{"arch": "unet", "model": "spectrogram enhancement model", "dataset": "babble in 24 made-up languages, each with its own sounds, syllables and stress or tones, from a formant synthesiser", "train_examples": 39062, "gain_aug_db": 10, "noise_aug": 0.01, "n_mels": 64, "hop_length": 160, "input": "log_mel", "win_length": 400, "task": "enhancement", "loss": "l1", "norm": "groupnorm", "activation": "silu", "weight_standardization": false, "pixel_unshuffle": 2, "widths": [48, 96, 192, 192], "blocks_per_level": 2, "block": "plain", "attention": false, "upsampling": "nearest_conv", "init": "lecun_normal", "optimizer": "adamw", "lr": 0.0035, "beta1": 0.95, "beta2": 0.98, "eps": 1e-08, "grad_clip": 1.0, "gradient_centralization": true, "steps": 40000, "batch_size": 64, "epochs": 65.5, "lr_schedule": "wsd", "decay_fraction": 0.2, "final_lr_fraction": 0.05, "warmup_steps": 2000, "weight_decay": 0.008}
Rows from block 4 of a small spectrogram enhancement model, named by matrix and row number. Each number is 50 + 10 x the weight over its row's rms, rounded and kept within 0 to 99. All counts start at 0.
Before each channel's rows are labels from the 100 clips, of 14976, where the channel reaches its highest value: "responds to" is what is common among them; "lies over" is the class under the peak. Only what is clearly more common there than usual is listed. The data: babble in 24 made-up languages, each with its own sounds, syllables and stress or tones, from a formant synthesiser.
# conv: 3x3 conv (model.enc.2.0.conv.weight, 192x192x3x3, each kernel summed), inputs 0-191

responds to: white noise; thin (high-pass)
lies over: silence
conv.27:46 40 54 61 55 62 57 49 64 48 47 38 40 58 42 59 62 46 38 55 60 43 44 61 37 62 59 44 56 53 61 44 58 69 58 42 44 43 39 63 57 63 41 59 58 61 39 56 38 41 67 42 36 48 56 64 64 52 60 42 40 41 36 62 45 62 60 39 63 58 60 66 46 40 40 35 66 38 61 43 37 39 56 50 58 46 62 61 37 54 66 61 36 37 42 53 39 60 62 39 41 48 45 41 38 36 63 41 42 40 61 39 41 62 59 46 62 61 54 60 57 39 56 43 63 52 39 35 36 35 36 56 48 58 33 60 36 46 41 65 63 63 43 64 56 53 44 37 64 45 45 48 59 54 38 64 54 60 60 50 42 38 42 61 63 63 60 41 40 41 61 42 55 39 54 58 58 60 41 41 41 41 40 37 62 38 47 37 37 50 34 58

responds to: white noise
lies over: silence
conv.139:65 40 40 69 39 58 47 64 59 63 48 58 47 41 54 62 60 44 50 62 50 66 32 37 46 49 46 46 62 53 44 34 48 50 60 74 46 71 78 53 52 36 45 42 43 47 42 37 77 52 49 54 60 51 40 60 59 44 41 46 55 65 49 63 50 45 39 57 60 57 59 47 46 53 55 62 48 58 32 43 66 70 41 39 45 39 59 55 53 61 53 64 52 54 49 59 46 61 50 38 50 44 46 49 37 60 64 58 60 52 30 58 49 49 39 52 51 38 44 49 58 52 52 45 52 57 55 47 52 51 60 32 52 36 54 37 43 46 68 48 47 49 38 32 35 48 73 39 29 59 43 63 53 54 49 55 57 45 59 57 47 36 48 47 29 58 53 47 74 37 32 57 65 38 56 49 53 51 49 49 35 40 51 36 44 56 40 43 54 68 58 67

responds to: /ɔ̃/; white noise
lies over: /ɔ̃/
conv.154:64 39 48 63 53 55 51 71 60 51 38 51 45 64 42 58 54 50 52 64 53 38 37 55 44 36 61 45 46 67 67 27 58 47 59 42 34 46 48 50 59 65 38 57 57 47 39 51 41 48 50 62 57 60 50 61 57 52 58 51 55 35 43 60 36 56 52 43 59 68 55 45 33 58 37 52 50 58 64 36 50 30 61 57 58 26 58 54 52 35 54 60 39 47 40 71 50 58 40 39 43 55 31 45 34 45 59 57 54 29 46 57 43 51 56 37 43 62 56 54 56 44 52 45 49 68 47 41 45 45 59 52 33 65 49 67 38 33 54 49 49 52 49 56 27 52 44 35 55 49 51 51 49 43 47 56 46 46 54 70 32 34 44 46 62 56 49 43 47 35 52 65 66 39 70 53 42 43 48 29 34 36 50 34 56 43 56 38 57 34 50 60

responds to: /ɔ̃/
lies over: /ɔ̃/
conv.17:69 44 48 61 49 54 46 74 56 47 69 53 50 41 59 59 57 62 62 61 34 52 36 44 46 35 38 59 60 62 29 32 51 41 58 60 41 52 58 50 56 44 45 41 43 50 45 45 63 46 49 70 65 64 45 56 54 49 48 66 48 54 47 56 43 33 43 55 55 35 55 45 37 65 64 63 48 64 45 41 59 57 49 53 51 31 56 56 53 46 51 58 72 50 44 68 69 56 34 41 63 60 38 62 42 60 55 58 52 46 40 56 48 33 43 44 27 47 45 52 57 64 41 45 30 65 49 46 47 47 70 47 39 47 54 49 45 38 50 50 38 51 40 41 29 45 50 43 35 53 58 54 37 34 50 53 40 47 57 69 44 42 65 47 42 57 32 50 57 40 48 67 64 42 66 39 36 33 44 41 37 41 48 43 46 49 53 45 65 47 56 62

responds to: /ɔ̃/; white noise
lies over: /ɔ̃/
conv.60:70 41 49 62 60 56 56 75 57 44 47 50 49 59 42 57 56 53 55 63 49 37 36 61 44 35 56 46 53 67 55 29 57 44 58 44 36 43 51 49 60 62 42 56 57 49 44 49 44 45 50 66 60 62 56 56 55 57 58 54 49 37 44 56 36 52 56 49 56 56 53 46 34 60 42 56 50 61 64 37 54 34 59 57 58 25 55 55 49 34 52 58 48 47 40 73 55 55 37 40 45 57 30 47 39 51 56 57 52 25 42 55 46 48 58 37 36 62 57 52 55 47 52 39 45 70 48 42 44 44 64 57 34 66 48 66 42 33 51 50 48 52 43 54 24 56 39 39 50 52 51 45 47 40 49 53 44 52 53 73 28 38 48 46 61 58 44 41 49 38 54 67 64 40 71 52 39 38 44 29 35 40 43 38 59 44 59 42 60 31 49 61

responds to: thin (high-pass); white noise
lies over: silence
conv.123:41 45 54 54 59 57 63 43 61 41 59 37 45 61 36 52 58 50 37 47 64 41 53 63 40 68 59 39 56 51 46 53 52 69 50 43 49 36 34 61 54 60 48 66 63 61 44 56 36 40 66 37 34 48 57 60 61 60 57 39 37 44 37 57 48 65 58 45 61 43 54 68 50 38 39 35 66 35 62 50 38 39 53 52 54 51 59 59 35 50 64 54 41 36 44 48 38 56 65 44 38 51 49 38 43 42 59 38 36 44 64 33 46 65 60 49 63 58 61 55 50 35 62 47 65 49 41 36 36 36 34 60 49 58 33 59 38 50 33 65 64 63 46 62 63 58 34 41 63 46 43 43 60 53 39 62 55 61 57 48 47 44 38 62 62 60 58 46 36 49 63 38 47 45 50 63 60 61 42 46 50 48 40 42 59 41 54 40 35 47 34 51

responds to: thin (high-pass)
lies over: silence
conv.62:43 38 52 62 54 58 59 43 67 44 54 36 39 54 41 59 62 47 39 53 60 46 45 60 36 65 55 43 58 49 50 49 53 69 57 48 47 44 39 64 55 56 43 59 57 62 39 53 43 37 68 39 34 48 56 66 66 54 55 42 38 47 34 65 47 60 59 45 67 45 60 67 49 40 43 36 68 37 55 46 39 47 52 48 53 52 64 63 36 56 67 62 42 34 44 47 40 63 63 39 40 49 50 41 36 42 66 35 38 45 61 36 42 62 57 49 62 55 55 56 57 39 57 46 63 47 41 33 35 34 36 57 52 54 34 53 33 50 37 67 62 67 43 59 62 55 43 35 57 46 43 46 58 53 35 67 54 61 62 46 47 37 42 66 57 64 58 45 42 42 59 38 53 38 49 59 58 59 39 46 43 41 40 35 58 43 47 34 37 52 35 57

responds to: white noise; thin (high-pass)
lies over: silence
conv.7:44 40 53 59 55 61 57 45 65 47 49 38 40 58 41 57 61 46 39 53 60 43 47 60 37 64 59 43 55 51 58 47 56 71 56 43 46 42 39 63 55 62 42 60 59 61 39 55 39 39 68 40 35 48 56 64 64 54 58 42 40 42 35 62 46 62 59 41 65 55 59 67 48 39 39 35 68 37 61 45 38 39 55 50 57 49 62 62 36 53 67 60 38 34 43 50 40 60 63 39 41 48 47 41 38 38 63 39 40 43 60 37 41 61 58 48 62 59 56 58 56 39 57 45 62 50 40 34 35 34 35 57 50 57 33 58 35 48 40 67 62 65 44 63 59 55 42 37 62 47 44 48 59 54 37 65 54 60 60 48 44 38 41 63 62 63 59 42 40 43 60 40 53 40 51 59 58 60 41 43 44 43 42 37 61 40 49 36 37 50 34 57

responds to: thin (high-pass); white noise
lies over: silence
conv.69:47 40 53 60 59 64 59 52 62 45 51 40 42 58 40 58 61 49 38 57 60 40 44 62 38 60 59 42 58 55 56 42 59 67 57 42 42 40 38 61 59 65 42 61 59 61 39 55 36 42 64 43 38 50 58 63 62 56 62 42 38 39 38 60 42 62 61 40 62 54 59 64 44 41 40 36 63 40 63 43 38 37 58 53 60 43 61 60 36 51 64 60 38 38 39 55 39 59 61 40 40 51 43 40 39 37 62 43 40 39 60 39 41 62 59 44 62 63 56 60 56 39 58 42 63 55 39 36 36 36 38 59 45 59 34 62 38 44 39 63 63 61 41 65 54 56 41 38 63 47 44 45 59 52 40 62 53 62 60 53 41 39 41 59 64 62 59 40 39 41 62 45 57 40 56 59 58 59 41 38 41 42 38 38 62 37 52 38 38 47 35 59

responds to: thin (high-pass); white noise
lies over: silence
conv.131:54 39 53 62 61 65 55 60 64 45 55 43 43 59 42 59 62 56 44 59 57 36 41 60 39 55 59 45 56 63 55 36 59 63 58 41 39 41 42 59 61 67 41 58 57 58 39 54 36 43 63 50 42 58 54 65 62 54 62 47 43 37 38 62 39 60 56 42 63 55 59 61 38 48 40 41 62 45 67 41 41 32 61 60 59 35 62 60 40 47 64 61 39 40 38 64 44 60 55 37 44 58 36 45 37 40 63 48 47 33 56 44 42 57 57 40 55 65 55 58 56 42 54 39 58 63 41 35 36 35 42 58 37 59 36 67 35 37 44 62 57 59 40 63 47 53 39 35 60 46 49 46 53 45 42 62 48 56 60 62 36 36 44 56 66 62 52 37 42 39 59 53 59 37 65 56 50 51 41 33 38 40 40 35 62 38 53 37 43 44 38 61

responds to: white noise; thin (high-pass)
lies over: silence
conv.16:49 39 54 62 57 65 55 56 62 46 49 40 41 57 42 60 62 48 40 58 58 40 41 61 38 58 58 44 57 58 58 38 59 66 58 41 41 42 39 61 59 66 40 59 57 61 38 56 37 43 64 46 38 52 55 63 63 52 62 44 41 39 38 61 42 61 59 39 62 56 60 63 42 43 41 36 63 42 63 41 36 37 58 53 59 40 62 61 37 53 65 61 38 39 39 59 41 60 59 38 41 52 40 42 37 35 62 44 43 36 60 42 40 60 57 44 60 64 54 61 58 40 55 41 61 58 39 37 37 36 39 57 44 58 34 63 37 42 41 63 62 60 41 65 52 53 42 37 65 45 46 49 57 51 40 62 52 59 60 56 39 37 43 59 64 62 58 40 38 39 61 47 58 39 59 57 55 57 41 36 39 40 39 36 64 37 49 37 40 49 35 61

responds to: white noise; thin (high-pass)
lies over: silence
conv.9:49 39 53 62 56 64 58 54 63 47 47 39 41 59 40 60 62 47 38 57 60 41 41 62 39 60 60 42 58 56 58 40 59 67 58 43 42 43 40 61 59 64 41 60 58 61 39 55 39 43 64 44 38 51 57 63 63 54 61 42 39 40 38 61 43 62 60 40 63 57 60 64 43 41 39 36 64 40 61 43 38 38 58 51 59 41 62 60 37 51 64 62 36 39 40 57 40 60 61 38 40 50 41 40 37 37 63 42 41 35 59 40 41 62 59 44 61 62 56 60 57 39 57 40 62 56 40 37 37 36 39 56 46 59 34 61 37 43 41 63 62 61 40 63 51 55 45 38 62 47 44 49 59 53 40 62 54 60 60 54 38 37 41 60 63 62 60 40 39 40 60 45 58 39 58 59 58 59 42 37 39 40 39 36 62 38 50 38 39 47 35 60

responds to: /ɔ̃/; white noise
lies over: /ɔ̃/
conv.108:64 37 52 66 54 59 52 70 61 51 40 48 45 61 43 60 58 48 50 65 53 40 34 58 42 39 59 46 50 63 64 27 60 51 61 41 34 46 49 53 59 64 38 57 56 50 39 54 42 45 54 61 54 57 51 62 59 51 59 51 52 36 41 60 36 56 54 43 60 66 57 49 35 56 39 51 54 57 63 36 50 32 59 54 58 28 59 57 48 37 58 62 39 44 40 69 49 58 42 37 44 53 33 45 34 43 59 54 53 26 45 54 42 52 56 38 43 62 55 56 58 44 51 44 50 66 44 38 41 41 58 53 37 65 45 66 37 35 53 53 52 56 46 57 28 52 45 35 55 47 51 51 50 44 45 58 47 50 56 67 31 33 45 49 63 60 49 41 47 34 53 63 66 38 67 53 43 43 45 29 32 36 46 34 60 41 54 37 56 35 46 63

responds to: white noise
lies over: silence
conv.130:75 46 42 64 57 62 45 81 53 48 48 60 54 49 53 58 54 54 58 64 44 43 32 49 49 30 51 53 54 65 57 25 52 42 58 53 38 53 59 46 58 57 44 45 45 50 46 41 45 56 44 72 68 62 48 54 51 45 55 58 48 47 52 54 42 47 50 52 52 56 52 42 35 67 49 62 43 69 58 40 59 39 51 49 51 24 53 49 51 49 49 58 48 56 41 72 59 52 35 41 55 53 31 55 42 53 54 67 59 38 37 64 50 43 48 43 35 57 44 48 52 54 44 42 42 70 53 49 52 51 71 52 38 50 52 61 47 35 59 45 46 44 42 52 21 45 51 44 48 57 52 43 43 40 56 48 44 51 53 73 39 40 55 38 57 52 41 41 60 37 49 74 68 41 72 44 37 35 49 32 32 41 46 41 56 46 50 48 66 52 52 67

responds to: thin (high-pass)
lies over: silence
conv.92:43 39 52 61 54 58 60 43 66 44 54 36 39 55 41 59 62 47 39 53 60 46 45 60 36 65 56 43 58 49 50 49 53 69 56 48 47 43 39 64 55 56 43 60 57 62 39 53 42 37 67 39 34 48 56 66 66 54 55 42 38 47 34 64 47 61 59 45 67 45 59 68 49 39 42 36 68 37 56 46 39 46 52 48 53 52 64 63 36 55 67 61 42 34 44 47 40 62 63 39 40 50 50 41 36 42 65 36 38 45 61 36 42 62 58 48 62 55 55 56 57 38 57 45 63 47 41 33 35 34 36 57 52 54 34 54 34 50 37 66 62 67 43 59 62 55 42 36 58 46 43 46 58 53 35 67 54 61 62 46 47 38 42 66 57 64 58 45 42 42 59 38 53 39 49 59 59 59 39 46 43 41 40 36 58 43 48 35 37 52 35 57

responds to: thin (high-pass); white noise; pink noise
lies over: silence
conv.180:40 38 56 63 51 54 57 41 68 47 60 35 38 49 43 59 61 49 41 50 58 50 48 56 36 66 49 44 56 46 41 54 49 69 57 50 52 44 39 65 50 52 44 57 54 63 40 56 46 36 69 39 34 46 48 67 67 52 51 42 40 52 33 66 53 57 54 47 69 37 60 68 54 40 47 38 70 37 51 48 39 53 48 46 50 56 64 64 38 59 68 63 47 33 48 45 41 64 63 39 43 47 54 42 35 44 67 33 40 48 62 37 43 61 52 54 61 51 53 56 58 40 57 51 62 44 41 33 35 34 35 54 55 50 35 49 32 55 37 68 59 69 48 55 65 52 43 34 55 43 43 50 58 55 33 69 54 56 62 43 50 36 44 68 52 65 57 51 42 42 58 37 50 39 45 57 59 60 40 52 44 41 43 35 55 46 44 34 37 55 38 54

responds to: /ɔ̃/; white noise
lies over: /ɔ̃/
conv.81:60 36 51 66 57 62 54 65 62 47 42 46 44 62 41 61 61 48 49 62 54 38 35 62 39 43 60 45 54 61 65 32 60 54 61 41 37 45 48 55 60 66 37 58 57 53 38 53 40 42 57 57 50 55 54 63 60 53 61 49 48 35 39 61 38 58 58 43 61 64 58 53 38 53 38 47 57 53 66 36 49 31 60 53 59 32 60 59 44 38 60 62 38 41 38 65 48 59 46 35 43 52 35 44 34 44 61 51 50 26 47 51 42 54 59 39 47 65 56 56 58 43 53 40 53 62 44 36 38 38 53 56 39 65 41 66 36 38 50 56 54 58 42 59 35 53 43 35 55 49 49 47 51 46 44 59 49 53 58 63 30 34 44 51 64 61 51 37 48 34 56 58 64 36 65 54 45 46 42 30 33 35 42 33 64 40 55 37 52 35 42 63

responds to: white noise
lies over: silence
conv.28:40 43 51 56 52 56 59 41 63 49 48 38 43 61 38 54 59 43 37 48 64 45 52 61 38 67 61 40 54 46 58 53 53 70 52 45 51 43 38 62 52 59 46 64 61 60 43 54 39 39 68 36 33 43 56 62 63 56 56 39 40 45 36 59 51 65 59 43 63 56 56 68 53 36 37 34 67 34 59 50 38 41 52 46 54 54 60 61 36 51 66 56 36 35 47 45 37 58 65 42 38 45 53 39 41 40 60 38 38 44 61 35 44 64 60 52 65 57 59 56 53 36 61 47 65 45 42 35 35 35 33 55 54 59 33 55 37 53 39 67 64 65 47 61 62 57 43 39 61 47 42 48 61 58 38 64 58 60 58 43 47 42 38 62 61 62 61 46 40 47 59 36 47 43 46 62 61 63 42 48 49 46 43 40 60 42 51 38 34 48 34 51

responds to: thin (high-pass); white noise
lies over: silence
conv.99:59 41 51 63 62 65 53 68 64 48 54 46 46 57 43 58 63 58 47 59 55 37 38 61 40 51 56 47 55 67 50 31 57 62 57 43 38 42 45 56 60 67 43 57 55 55 40 53 39 45 62 54 46 61 51 64 62 54 61 50 46 36 39 60 39 58 53 45 62 55 56 59 36 50 42 44 61 49 66 41 44 33 59 61 58 29 60 58 42 45 63 61 43 41 39 70 47 58 52 37 46 59 31 47 36 43 62 52 50 26 52 47 45 55 54 40 51 66 55 55 54 44 53 38 56 68 44 35 37 35 47 55 33 59 37 69 37 34 48 61 55 58 39 60 39 51 42 36 58 50 52 51 49 42 45 60 47 53 57 68 31 36 44 52 64 63 49 38 43 38 57 57 61 39 70 55 48 49 43 30 36 40 40 34 63 40 54 38 47 43 41 63

responds to: /ɔ̃/; white noise
lies over: /ɔ̃/
conv.140:63 35 49 67 55 59 53 67 62 51 38 47 43 61 42 61 58 47 49 64 54 39 34 58 40 40 60 44 50 62 67 28 58 51 61 43 35 47 49 54 59 64 38 57 57 50 38 51 43 44 54 59 53 56 53 64 61 53 58 49 51 36 40 62 37 57 54 43 62 67 58 50 36 55 37 49 55 55 62 35 49 33 59 53 58 30 60 58 47 38 58 63 38 43 40 67 48 60 44 36 42 51 34 43 32 44 61 52 52 28 46 53 40 53 57 38 45 62 55 56 59 43 52 43 51 64 45 37 41 40 55 52 38 64 45 65 36 36 53 54 52 56 45 56 30 53 46 33 55 49 48 51 51 45 43 60 49 50 57 65 32 32 43 51 62 60 51 40 47 33 53 61 66 36 66 54 45 45 44 30 31 35 46 32 61 42 54 35 54 36 46 63

responds to: white noise; thin (high-pass)
lies over: silence
conv.20:43 40 52 60 54 60 58 46 64 50 47 39 42 60 39 57 61 44 38 51 63 45 48 61 38 64 61 41 55 49 61 49 55 70 55 44 48 44 38 62 53 62 44 62 60 60 40 54 39 40 68 39 36 45 55 64 64 55 58 40 41 43 36 61 49 64 59 41 64 57 58 67 51 38 38 35 67 37 60 47 39 40 54 47 55 50 62 61 35 50 67 60 36 35 45 49 38 59 63 40 38 45 50 39 38 38 62 40 41 41 60 37 42 63 59 50 64 58 58 58 55 37 60 45 64 48 41 35 35 35 36 54 52 59 33 57 36 51 40 66 63 64 45 63 58 56 44 38 62 47 43 48 60 57 38 64 58 59 59 47 43 39 38 62 62 63 61 44 40 43 59 40 51 41 50 61 60 61 42 45 44 43 42 37 61 40 51 37 36 47 34 55

responds to: thin (high-pass); white noise
lies over: silence
conv.107:50 40 54 59 61 63 56 56 64 44 55 41 44 59 41 57 62 54 41 55 60 37 44 61 38 59 59 44 56 60 53 41 58 66 55 40 42 39 40 60 60 67 42 60 59 59 39 56 35 41 66 46 39 55 53 63 62 55 62 44 41 37 36 60 41 61 57 42 63 53 58 65 42 44 39 38 65 41 67 44 40 32 59 59 59 39 61 60 37 47 65 59 38 37 39 60 42 58 58 39 42 56 39 43 38 40 62 45 44 35 58 41 43 60 56 42 58 65 57 58 54 40 57 41 60 59 40 34 35 33 39 59 40 60 34 66 36 41 42 65 59 63 41 64 51 54 38 36 62 47 47 47 55 48 41 63 51 57 59 58 38 38 41 57 66 63 54 40 40 42 61 49 55 39 61 58 53 54 40 36 41 43 40 37 62 37 54 37 41 44 36 59

responds to: white noise
lies over: silence
conv.42:64 44 46 63 65 68 55 72 52 41 47 49 50 58 42 60 54 50 45 69 57 35 30 58 47 43 60 43 60 63 59 22 57 52 61 43 35 44 47 52 62 66 40 56 56 60 42 47 31 54 48 60 51 58 56 54 51 53 62 49 39 40 51 54 37 59 61 45 51 57 56 51 33 53 39 45 47 55 67 36 43 29 55 50 57 27 54 50 40 49 50 60 35 52 36 68 48 53 48 43 43 51 31 44 42 39 55 54 46 39 50 50 46 56 57 40 49 64 52 55 55 42 54 38 55 66 42 51 49 49 54 61 38 57 43 66 47 34 47 49 58 45 38 67 34 51 41 45 64 53 43 35 53 44 52 49 49 62 55 67 39 41 44 47 67 51 53 36 47 35 61 62 73 42 68 56 47 47 46 28 29 39 37 42 64 36 53 48 51 48 40 70

responds to: white noise
lies over: silence
conv.33:61 37 50 70 56 65 52 70 60 48 54 42 42 51 48 67 62 52 43 70 53 44 28 56 42 50 53 47 65 65 50 25 58 62 66 50 36 48 52 61 61 59 36 52 51 65 36 48 42 48 56 56 48 57 49 62 60 49 57 49 40 46 43 62 38 54 56 42 59 56 64 60 35 50 47 42 54 50 58 35 42 40 54 49 56 27 63 59 38 52 58 66 43 46 37 70 47 62 55 36 47 52 32 48 36 40 64 49 47 35 47 47 40 56 50 41 52 56 49 61 62 46 51 37 56 66 37 45 45 45 51 53 39 51 38 59 41 35 49 56 59 53 37 59 39 47 47 39 57 51 47 52 52 46 44 57 48 60 63 64 37 35 48 55 57 59 53 38 51 33 57 57 73 36 68 52 51 52 42 31 28 35 37 35 58 38 50 41 47 52 38 71

responds to: thin (high-pass); white noise
lies over: silence
conv.55:44 41 52 58 59 62 59 47 63 43 53 38 43 59 40 57 61 49 38 54 61 40 46 62 38 63 59 42 58 53 53 46 57 69 55 43 44 40 37 62 58 63 43 61 59 61 40 54 37 40 66 40 36 49 58 63 63 56 60 41 37 41 36 60 44 62 60 42 63 49 58 66 46 40 40 35 66 38 63 45 38 38 56 52 58 48 61 61 35 51 65 59 39 36 41 52 39 58 62 40 40 51 45 40 39 39 62 41 38 41 61 37 43 62 59 45 62 61 58 58 54 38 58 43 63 51 40 35 36 35 36 60 48 58 33 61 36 46 38 65 63 64 42 64 59 56 38 38 62 47 44 45 59 53 39 63 54 62 60 50 43 40 41 61 63 62 59 41 39 44 62 42 54 41 53 60 58 60 41 41 44 44 39 38 62 38 52 37 37 47 34 57

responds to: white noise; thin (high-pass)
lies over: silence
conv.115:52 41 52 61 60 64 56 60 64 47 55 42 45 58 42 58 63 56 43 56 58 37 43 62 38 57 58 44 56 63 52 38 57 66 55 41 41 40 42 59 59 67 43 60 57 58 40 54 37 42 66 48 41 57 53 65 63 56 62 46 43 37 37 60 41 59 55 44 63 54 57 64 40 45 41 40 64 44 67 43 42 33 59 60 58 35 62 60 39 45 65 60 42 38 40 65 44 58 57 37 43 57 36 44 37 42 62 48 47 30 56 43 44 58 57 42 56 65 57 56 54 41 56 39 60 63 42 33 34 34 42 56 37 61 34 67 35 39 45 65 58 61 40 63 47 53 39 36 60 48 49 49 53 46 42 62 50 55 58 63 33 37 42 56 65 64 53 40 42 41 59 52 56 38 66 57 52 53 42 33 39 42 39 35 62 39 56 36 43 42 36 60

responds to: thin (high-pass)
lies over: silence
conv.57:42 39 52 61 54 58 59 42 66 44 55 36 39 55 41 59 61 47 39 53 60 46 46 59 36 66 55 43 58 49 50 50 53 69 56 48 47 43 38 64 55 56 43 59 57 62 39 53 42 37 68 39 34 48 56 66 66 54 55 42 38 47 34 64 48 60 59 45 67 45 59 67 49 39 43 36 68 37 56 46 39 46 52 48 53 53 64 63 37 56 67 62 42 34 44 47 40 62 63 39 41 50 50 41 36 42 65 35 38 46 62 36 42 62 57 49 62 55 55 57 57 39 57 46 63 47 41 34 35 34 36 57 52 54 34 53 34 50 37 67 62 67 43 59 63 55 42 36 58 46 43 46 59 53 35 67 54 61 62 45 47 38 42 66 57 64 58 45 41 43 60 37 53 39 48 59 59 60 39 47 44 41 40 36 58 43 47 35 37 52 35 57

responds to: /ɔ̃/; voice: low voice
lies over: /ɔ̃/
conv.13:66 38 48 65 58 59 55 73 61 47 47 48 46 59 43 61 60 51 52 64 50 38 34 60 41 38 56 45 55 64 57 28 59 48 61 45 35 45 50 53 60 63 39 56 56 51 40 49 44 43 54 62 56 58 55 61 58 55 60 52 48 39 41 61 37 53 56 46 60 59 57 49 36 57 43 52 54 58 64 34 51 36 59 54 58 27 58 58 46 36 56 61 45 43 38 70 53 58 40 37 45 53 32 46 35 47 60 53 51 25 44 54 43 50 58 38 40 62 56 55 58 46 51 40 47 67 46 39 40 41 60 56 38 64 45 66 38 35 51 54 50 56 42 56 27 55 42 37 51 52 50 48 49 43 46 57 46 53 57 69 28 35 48 49 61 60 46 40 49 35 55 63 66 38 69 52 42 41 42 29 32 36 42 35 61 41 57 39 56 34 46 65

responds to: white noise; thin (high-pass)
lies over: silence
conv.14:44 40 54 59 55 61 57 47 63 48 47 39 40 59 41 58 61 45 38 54 61 43 46 61 38 63 60 43 55 51 61 46 57 69 56 42 45 44 38 62 56 63 42 60 58 61 39 56 38 41 67 40 35 47 56 63 63 53 60 41 40 41 36 61 46 62 60 39 63 58 60 67 48 39 39 35 67 37 61 44 37 39 56 49 57 48 61 61 36 54 65 60 36 36 43 51 38 60 63 40 40 47 47 40 38 37 62 40 41 41 61 38 41 62 59 47 63 60 55 60 57 39 58 44 63 50 40 35 36 35 35 56 50 58 33 58 36 48 41 66 64 64 44 64 58 55 44 38 63 45 44 48 60 55 38 64 55 60 59 48 43 39 41 62 63 63 61 42 39 42 61 41 54 40 52 59 59 61 42 42 43 42 41 37 61 38 48 37 37 50 34 57

responds to: thin (high-pass); white noise
lies over: silence
conv.70:44 42 51 59 58 62 61 49 63 46 51 40 44 60 38 57 62 47 38 52 62 42 47 63 39 63 60 40 59 53 55 46 56 68 54 43 46 40 37 61 57 63 45 62 61 61 41 54 37 41 67 40 37 47 58 63 63 58 59 40 37 42 37 60 46 63 60 43 62 53 57 66 48 38 39 36 66 38 61 46 39 39 55 51 57 47 61 61 35 49 65 59 38 37 42 53 38 58 63 40 38 49 46 39 39 39 61 43 39 39 60 37 44 63 60 47 62 61 60 58 54 37 61 42 64 52 41 36 35 35 37 57 48 60 33 60 37 48 38 66 63 63 42 64 56 58 40 39 63 49 42 46 61 55 40 63 57 61 59 51 41 40 39 60 62 63 60 42 39 44 62 42 53 41 54 61 60 61 41 41 44 44 38 38 62 39 54 38 37 45 33 57